python train.py --train_examples=90422 --image_size=32 --targets=["largest object"] --isotropic=false --patch_size=[2, 2] --depths=[3, 6, 3] --widths=[64, 128, 256] --label_smoothing=0.2 --init="xavier_uniform" --adamw_lr_other_params=0.0012 --grad_clip=3.0 --decay_fraction=0.2
Rows from block 3 of a small image classifier, named by matrix and row number. Rows with one number belong to one neuron. Each number is 128 + 32 x the weight over its row's rms, rounded and kept within 0 to 255. All counts start at 0. Numbers have three digits each.
After each neuron's rows are labels from the 100 images, of 14976, where the neuron reaches its highest value: "patch colour" is the nearest of a few named colours to the mean colour under the peak; "strongest on" is what is common among them. Only what is clearly more common there than usual is listed. The data: larger renderings of crowded toy scenes.
# fc1: MLP up (model.blocks.3.mlp.fc1.weight, 256x128), inputs 0-127
# fc2: MLP down (model.blocks.3.mlp.fc2.weight, 128x256, transposed), outputs 0-127

fc1.249:137111088123134111158149152152105163105028131058143122075167085156176129127120128136107093095103056125088104122129126130142107093113132140155065122116144061096138126171134143099054086148162170103143137173132070107156165148125158164147149120123126096142118125124101060090183122133125126055081115156170143147094163115117120102127128171134144063110146090130192118109094148060161086176136
fc2.249:093075157161084111193133149146159151143151098157148159135129131087156128156152048145147103144085136058116102159136129142113152118092194119173118148132143120106172120116104141146134181095090122153138183153133112099163071217092147146151064112112111155098154093144185103093085119141118085141095132089124066150156102089092123033111133134165100125172131167122151119164098087119126094082146
patch colour: black
strongest on: trophy; barrel; largest object: barrel; largest object: trophy

fc1.171:114146117197056078150116106128118108120158098086119076132108164114134110113108146129121108109106157116118135145185122174108091100096111112098110135163174142140153122070153129160108086129153109117074142167104046126146068137096147164129166092111109047085110123130175164092107091152086097119160159110209122172125132081105159229088182123110112145143073122131144101159135112153119169088126
fc2.171:194165097134121077107152085189200127119129090136136146072097177130143075215150089096184114153107129130092115097133136155157122189145108117155142086092124154126165109143147112139141182145140121108141101098145118167048120094134122113129131153091086119127129134114180105143165110122142170075182135137158155103157139143055110130112141112137179183159121120155201098105102110138120084214115
patch colour: black
strongest on: barrel; largest object: barrel

fc1.242:132132105058142159173100134163142096080103126152144082116140105152162090077138078138114153130143088150216103102093126166119110187094175096110092138128137140135112108073112105112133139105152127103094130092084106153179102140117152165056138122134135127150160134159193105159186201078132173121056103074073142141122099154180134064128134090135155132095075129129072137091133138152101102158119
fc2.242:142137122112069127113167129108085166163138095117147067164104111186152138151125140125105075148144147178067092120172087085065107154153141143131155126152121151130124130101165121142098123094115101182113098140182013141156178105148089171128137082135115132123092125209136174103154165127130158144192105147142119082200139156134189140109114155138136148181112172162116127115101144158190105099131
patch colour: grey
strongest on: barrel; largest object: barrel

fc1.83:148110095119112079127132130104122155086106159068128106119123110155135111149185133158093127108007117112148149093113112130127108222109150020089136137142104070148144121126092161155154095156160108110175063140094160129122102136113105142107128151162109164117141098107131071102107166100157157160117179147151090150110165148148096159154061163143170156153090138095127126069130136171130081145163
fc2.83:204122108109200104154116140137125126194121119160172185136162164133140132156138164154161145148087144111150138119108131121144113156138105122089155080111172118131176110104187140095181095081105126164188126233100126154119150138150135146087128100154114134135120102116097098087152136114141253136070078072122150138137131076130094169160155107162112088089154077119147151105121148103152134097139
patch colour: brown
strongest on: tree; largest object: tree

fc1.21:113157108120121188085102134108099083082160118143137156100081108120169126170146120086102135088119163077144100127144123100141163197127146043121148143140123132149119131149104061195127098118104121071129103144103105110090163141130163109140130226183166147120200129105101174113147150134153116128090143148145131075130083170172147090152175100107145115114163089065217175130135121099123134166129
fc2.21:124160109177107122122214187115116131126083186121092090142123121216136122146142150126126171074058127158130124131125099123100108147115186150111120136103128134158139131150138123127203102125193131111139111145159069117166112159150112084130138145112124184123139065110149128136110133138122198067105149131096155120162154127100167189103135176157142024087111117098136136165130115139206177118146
patch colour: black
strongest on: truck; count: six; largest object: truck

fc1.163:124064114100142150137155110131159104124110082166174130099105130127174083126121153165094095097098124121157196078090107150149181116123207107081121161116052095173117049180148179116132142172101140095133122140133212151157161053114134107082160122099153129140152120103074119148126143142102135152158100192141124177148141132173079096066104144132138071150102134136126133087096157135126157125112
fc2.163:200172126098112123146155139119172099121145087121104121109130101107107066109104180115128131116143114109134118134068230125142158157171114082109140128110139134138176087146081135079088119220136130152119112160130158137134146165147106113127123131122144186148129102073108141135174146065100173040115103105096068107150207155131070155152157163143087132131134114178128194112184120143111121130146
patch colour: black
strongest on: mug

fc1.120:156119146153081128146120116199158083133113155085083096170164194141088122175166158139076107069142165186127176158050122158139123125152142061122111146150064177120101156138072146112123120113079094173074086159122177131135117114080107152162088075147111095081129181136142083129149111155097104140124165124126138153169122139106142133126166152134121073192121063144138153097107115137155130110093
fc2.120:164150179105162147159136086142175120117155209118159117141154132138141116119142174142115142106126152157089134074157115096115059197127103114151152150106155186153090105119066137130107133126173129099135103099166131083132141078151154139181161129123221109113130137131130142130113156153148086211116043120111146107121141101173150150066148162138098133133065132090076101134109175061093161156148
patch colour: brown
strongest on: mushroom; largest object: mushroom

fc1.166:121179112204105092103135069127104061110181082112112091132073126154145126123147093166121143066117173111113134122134160115113055113088133151095143139150158118100093104076143112065149029168094155107089145119128077131094145173158146111097113113125122058103114137120130115077139174093124140146072190094116148114100140082120132200128117093112154163139142094118113084108100161187124131130106
fc2.166:169156081145110097180146040115121133121135100117180145139141097185118079201179148094127123090156165161084134052147167152120158072142127138126164111116077201123120156169100151133108132161117077125129096107132095135154122118144125108124132170091138177163165136138117093127116132135132123111122130149131159074174183161116077104121194097046122195121074066143100137150117141129127124158088
patch colour: black
strongest on: snowman; barrel

fc1.127:162076217076147139068110103125123155154165128057142116105091082084074143108114095152100193165124067123104122083108146137161205100188137143086115120135090164086121094066110126093161187080129140164104168100075211135130126105128128175125110152146107121092100089124133120155142168159142083122130083100125142132124120102155129098118113206081099147133147119133140155135125100109125146134152
fc2.127:167118106119099159203141149100137105074126100067156124101145145160159134093216090130115123158064095079120100139089112104149101124104107138139170080093095147098108113100128123098138170164120073146073177092149121091071109126102140060154161139108144138116164136136138149144103132122151099159112092061153095144178202101103142192056131128146091146101102117109098145131044130132148097133120
patch colour: black
strongest on: barrel; largest object: barrel

fc1.238:158088096135125167157125097117106116116152100153189069207150138142149175140104172166058114108033168146143087152150147133105113155115152088098132105090080069149137169105167163153126146189132143124065092105088159111094058149138140170149126120169073106106137124141129112116105167127085163113120131132113137148097084095132105113071102167121129150122060108162155166148136134056147087108115
fc2.238:147128152154140170151165152150137089092120057144090074068085090170094175122108128093140167170138101165094138118140078142120113073158137074063129120049172138089123043120165125093104162156098147118099128157136119159125080153112123108131120085121152146171103179166152153132159115151130176126105101120114155158089100091134143150115138076151118068122083149110111122086110204172066157144117
patch colour: brown
strongest on: ice cream; arch; largest object: arch

fc1.29:115157095116250070139108177116088112162119173084122133097048136056144114179148102143108158172140181094123117121108110058137148170142096184091112162112110188114079134173145103128080112132118117082137133127111152156150145094137154158087183180158127137136146090128094135118145164154124119151108154109152108073120094128155147119115179144148119114187159113172164094094169130127087092122141
fc2.29:168106092110116105075177056112113130107137137132132115142116125132116096113043157142089118103102103171123094148122109117054170111092152161124068113124133083139098168121054127142158182228058156164157141181132124114124147195162131117139147162106105093133130126126132111116181116118108124130125151133130128126174129145111183104063081209136084084129086120136155138153121107081156115089088
patch colour: black
strongest on: pine; umbrella; largest object: pine